From a checkpoint of a small GAN.
Model: 8.02M parameters, 32-pixel images, generator widths [32, 64, 128, 128], discriminator activation relu.
Training: adamw at rate 0.00093, 4400 steps, batches of 64.
Data: trained on single printed letters, digits and signs in grey, bent and noisy, 98750 training examples, 2.9 epochs.
Rows from block 11 of the discriminator of a small GAN, named by matrix and row number. Rows with one number belong to one channel. Each number is 50 + 15 x the weight over its row's rms, rounded and kept within 0 to 99. All counts start at 0.
After each channel's rows are labels from the 100 images, of 14976, where the channel reaches its highest value: "responds to" is what is common among them. Only what is clearly more common there than usual is listed. The data: single printed letters, digits and signs in grey, bent and noisy.
# convs0: first 3x3 conv (discriminator.blocks.11.convs.0.weight, 208x208x3x3, each kernel summed), inputs 120-149
# convs1: second 3x3 conv (discriminator.blocks.11.convs.1.weight, 208x208x3x3, transposed, each kernel summed), outputs 120-149

convs0.170:21 75 63 54 38 62 63 38 44 36 98 48 49 40 69 37 48 46 30 29 80 38 37 46 32 46 75 64 66 44
convs1.170:69 47 39 40 81 52 55 56 49 49 63 58 33 36 63 53 73 50 65 36 47 63 60 54 22 33 40 54 62 19
responds to: the character @

convs0.38:23 26 48 52 68 66 24 39 37 33 57 29 62 66 43 54 58 36 45 41 54 47 69 49 70 55 44 65 60 26
convs1.38:36 41 34 64 38 56 53 58 43 39 67 44 47 20 75 35 53 67 42 75 37 38 22 53 31 39 66 54 59 73
responds to: small letter

convs0.164:54 47 55 56 65 55 46 52 59 69 61 49 64 63 79 33 70 68 66 39 58 72 61 63 43 59 74 64 60 58
convs1.164:32 46 36 52 35 59 58 48 41 31 59 49 59 62 61 65 28 72 55 72 40 28 56 34 48 25 81 41 63 62
responds to: capital

convs0.62:18 28 28 53 39 57 37 64 43 14 57 29 42 37 50 50 47 38 43 47 35 30 42 49 54 22 34 59 36 49
convs1.62:70 58 45 54 58 41 38 69 42 37 26 73 70 69 49 21 81 72 59 47 59 61 31 61 31 53 37 58 57 05
responds to: capital

convs0.115:22 37 27 58 50 53 25 48 28 28 46 38 43 23 45 52 49 47 38 43 24 39 41 49 42 22 31 52 38 46
convs1.115:78 52 47 61 52 38 37 61 52 27 18 60 67 74 38 49 80 75 61 38 49 69 36 56 28 52 40 57 42 31
responds to: dark on light

convs0.127:46 20 51 52 77 44 55 33 45 61 48 51 45 45 39 51 50 22 43 43 21 34 70 70 54 55 15 70 28 22
convs1.127:65 31 56 42 12 60 21 55 48 48 35 63 54 29 42 39 48 67 49 47 52 95 52 34 26 74 50 44 60 61
responds to: small letter

convs0.134:57 66 55 56 60 52 54 59 53 58 77 33 56 19 67 45 45 40 50 48 46 27 58 39 62 43 21 26 58 45
convs1.134:54 04 43 45 65 36 56 53 54 46 53 46 23 99 30 09 56 65 43 65 65 70 58 52 62 41 48 66 45 66
responds to: the character =

convs0.28:19 28 44 63 38 67 38 55 35 14 75 22 52 31 50 59 54 52 34 49 55 16 36 53 52 44 40 32 28 49
convs1.28:62 62 45 55 75 32 41 45 51 30 43 67 58 52 55 42 54 73 69 41 47 68 44 75 14 46 52 65 63 25
responds to: dark on light

convs0.77:27 22 33 65 36 67 38 69 40 10 76 42 42 50 40 57 53 57 31 48 41 24 52 47 46 28 46 44 30 46
convs1.77:51 48 34 47 61 44 42 60 53 36 26 68 58 53 61 46 46 68 55 45 55 59 41 62 19 54 42 66 54 45
responds to: the character @

convs0.111:46 36 58 74 62 64 46 57 41 45 85 49 44 54 62 43 68 62 41 30 35 41 61 43 62 19 26 54 65 39
convs1.111:57 46 47 53 27 74 47 74 53 36 44 58 44 78 43 86 44 70 47 62 45 68 48 49 59 60 51 37 61 61
responds to: the character =

convs0.195:41 54 55 63 61 63 62 63 45 25 78 49 52 27 55 55 47 50 56 49 68 26 59 36 61 23 59 53 61 43
convs1.195:60 49 47 78 68 68 54 27 44 47 69 60 61 75 64 28 45 58 15 59 61 41 43 68 26 53 41 61 53 39
responds to: dark on light; digit

convs0.178:42 43 41 66 46 49 37 46 39 34 89 38 38 47 52 52 45 49 38 57 66 23 46 56 53 34 41 34 32 44
convs1.178:46 64 43 38 70 46 58 43 44 36 20 55 59 42 53 32 35 68 58 39 54 60 42 65 09 58 47 53 57 30
responds to: dark on light

convs0.35:55 42 44 56 43 50 38 44 56 51 70 55 05 52 40 26 53 44 44 41 51 34 61 56 51 32 99 55 57 55
convs1.35:27 42 44 44 51 86 48 64 49 41 53 59 59 47 45 52 16 52 53 82 48 50 64 49 42 31 62 53 42 58
responds to: capital

convs0.109:29 08 32 66 43 51 10 33 28 31 32 33 30 45 18 57 35 44 29 35 46 45 53 57 64 29 24 68 23 44
convs1.109:69 56 41 45 45 34 39 48 48 34 36 65 78 40 51 51 78 61 60 48 53 78 39 63 15 73 18 67 68 41
responds to: small letter; the character m

convs0.143:38 26 55 52 45 48 49 59 67 40 50 49 19 19 51 37 60 68 53 45 31 34 34 61 54 18 94 68 59 41
convs1.143:36 48 21 50 44 96 59 76 42 32 55 59 56 56 59 75 46 72 55 84 50 63 51 59 48 42 60 41 46 73
responds to: capital

convs0.41:18 25 32 56 40 57 34 62 35 14 71 29 44 37 39 66 44 48 31 51 42 23 44 46 62 33 45 42 21 44
convs1.41:61 57 54 51 78 37 39 39 48 30 42 70 62 54 57 32 56 72 56 48 60 69 41 71 07 51 38 68 57 34
responds to: dark on light

convs0.83:21 34 28 64 44 74 38 55 38 18 74 32 38 28 53 49 43 47 28 39 46 29 44 46 61 24 60 60 21 52
convs1.83:52 68 39 53 59 49 47 50 46 30 23 69 73 59 56 32 50 59 72 50 50 64 40 78 19 50 45 62 57 24
responds to: dark on light

convs0.139:49 29 57 71 71 61 47 39 23 37 73 44 49 44 41 41 50 67 34 33 58 17 60 44 52 04 32 42 52 39
convs1.139:62 35 49 55 38 66 40 68 54 32 37 64 47 95 59 81 51 69 51 43 43 55 54 54 68 56 31 38 42 54
responds to: the character =

convs0.105:41 40 41 56 26 55 35 42 40 39 35 44 45 41 13 55 61 83 55 37 45 58 48 55 61 57 79 28 32 28
convs1.105:66 90 47 43 45 45 35 40 53 62 44 56 67 13 69 39 32 40 81 54 50 52 30 40 18 66 53 58 60 57
responds to: capital

convs0.171:21 09 19 55 52 50 34 58 32 22 58 40 39 36 55 58 46 52 38 43 36 36 45 42 51 27 32 50 18 52
convs1.171:74 66 55 40 66 49 55 46 44 28 29 71 70 72 37 55 70 60 53 25 43 63 41 69 21 51 47 50 44 12
responds to: the character -

convs0.22:43 34 45 57 64 74 27 79 53 34 72 66 46 59 50 79 71 90 34 52 45 32 50 51 55 47 53 72 50 74
convs1.22:18 46 25 55 54 70 56 50 47 12 45 61 46 60 72 59 44 61 44 76 50 60 51 61 60 42 40 40 63 71
responds to: the character @

convs0.205:39 40 46 45 37 51 48 43 38 28 81 27 55 22 59 53 49 34 53 24 51 57 28 38 37 60 99 53 50 41
convs1.205:66 60 57 49 56 62 25 42 58 65 48 49 66 58 38 56 54 79 67 47 45 48 40 66 36 37 39 52 51 13
responds to: capital

convs0.107:34 36 52 75 65 61 47 49 32 42 83 51 50 62 50 49 63 66 32 37 52 30 69 54 65 17 39 40 70 16
convs1.107:61 40 50 57 26 81 47 69 62 30 49 58 44 73 62 75 42 64 39 48 46 57 49 39 51 48 34 42 53 52
responds to: the character =

convs0.66:45 31 62 46 48 48 38 43 36 35 44 56 55 68 65 40 57 36 52 44 67 45 42 56 43 49 99 49 80 50
convs1.66:07 32 21 57 28 79 42 56 37 30 61 40 57 45 77 41 49 65 42 66 41 31 54 37 35 56 55 20 67 58
responds to: capital

convs0.119:24 26 38 68 43 52 41 57 32 22 78 26 49 41 38 65 40 51 35 44 39 01 47 46 60 34 42 48 18 46
convs1.119:62 55 45 49 62 38 44 45 54 32 38 68 55 52 60 13 53 65 60 39 61 77 29 66 17 53 40 76 69 35
responds to: dark on light

convs0.79:36 30 46 51 49 72 50 79 57 42 77 60 27 45 36 85 60 86 37 65 39 52 42 55 58 51 68 68 41 84
convs1.79:26 46 23 51 58 64 68 54 39 13 46 60 51 54 72 53 53 59 54 66 53 51 58 63 45 23 40 44 61 74
responds to: the character @

convs0.112:38 20 35 66 49 79 37 47 34 28 57 36 37 33 43 55 57 46 19 36 40 30 52 38 51 20 28 55 10 48
convs1.112:64 57 44 58 51 46 44 45 42 24 14 70 76 62 55 54 58 67 63 56 55 60 32 79 24 45 45 60 58 27
responds to: dark on light

convs0.49:45 51 53 50 64 53 32 23 53 43 58 36 62 65 70 31 65 54 60 41 59 37 48 48 53 47 47 55 70 25
convs1.49:50 27 43 76 09 64 46 59 11 29 43 58 29 52 69 79 52 63 50 46 37 42 40 27 54 44 55 37 46 84
responds to: the character =

convs0.158:37 12 65 50 44 41 47 57 26 22 57 29 30 57 70 53 49 55 48 43 45 04 60 62 57 13 25 47 40 44
convs1.158:44 26 53 54 28 62 42 46 44 35 52 64 62 64 54 54 61 74 45 52 52 79 46 39 51 73 25 33 58 55
responds to: small letter; the character m

convs0.78:32 39 40 70 61 59 48 41 57 61 46 42 76 38 68 40 38 31 51 27 43 52 41 51 58 27 39 55 52 21
convs1.78:74 42 44 57 44 53 27 65 56 27 39 63 43 63 37 81 73 80 54 65 62 43 40 64 50 55 55 71 37 51
responds to: small letter

convs0.152:61 32 54 50 30 65 29 45 50 55 48 43 23 70 32 52 33 64 55 36 63 47 44 50 60 55 28 41 22 41
convs1.152:33 70 47 32 44 43 53 62 50 46 63 67 57 42 67 46 50 88 74 55 55 77 31 40 37 67 68 44 71 57
responds to: capital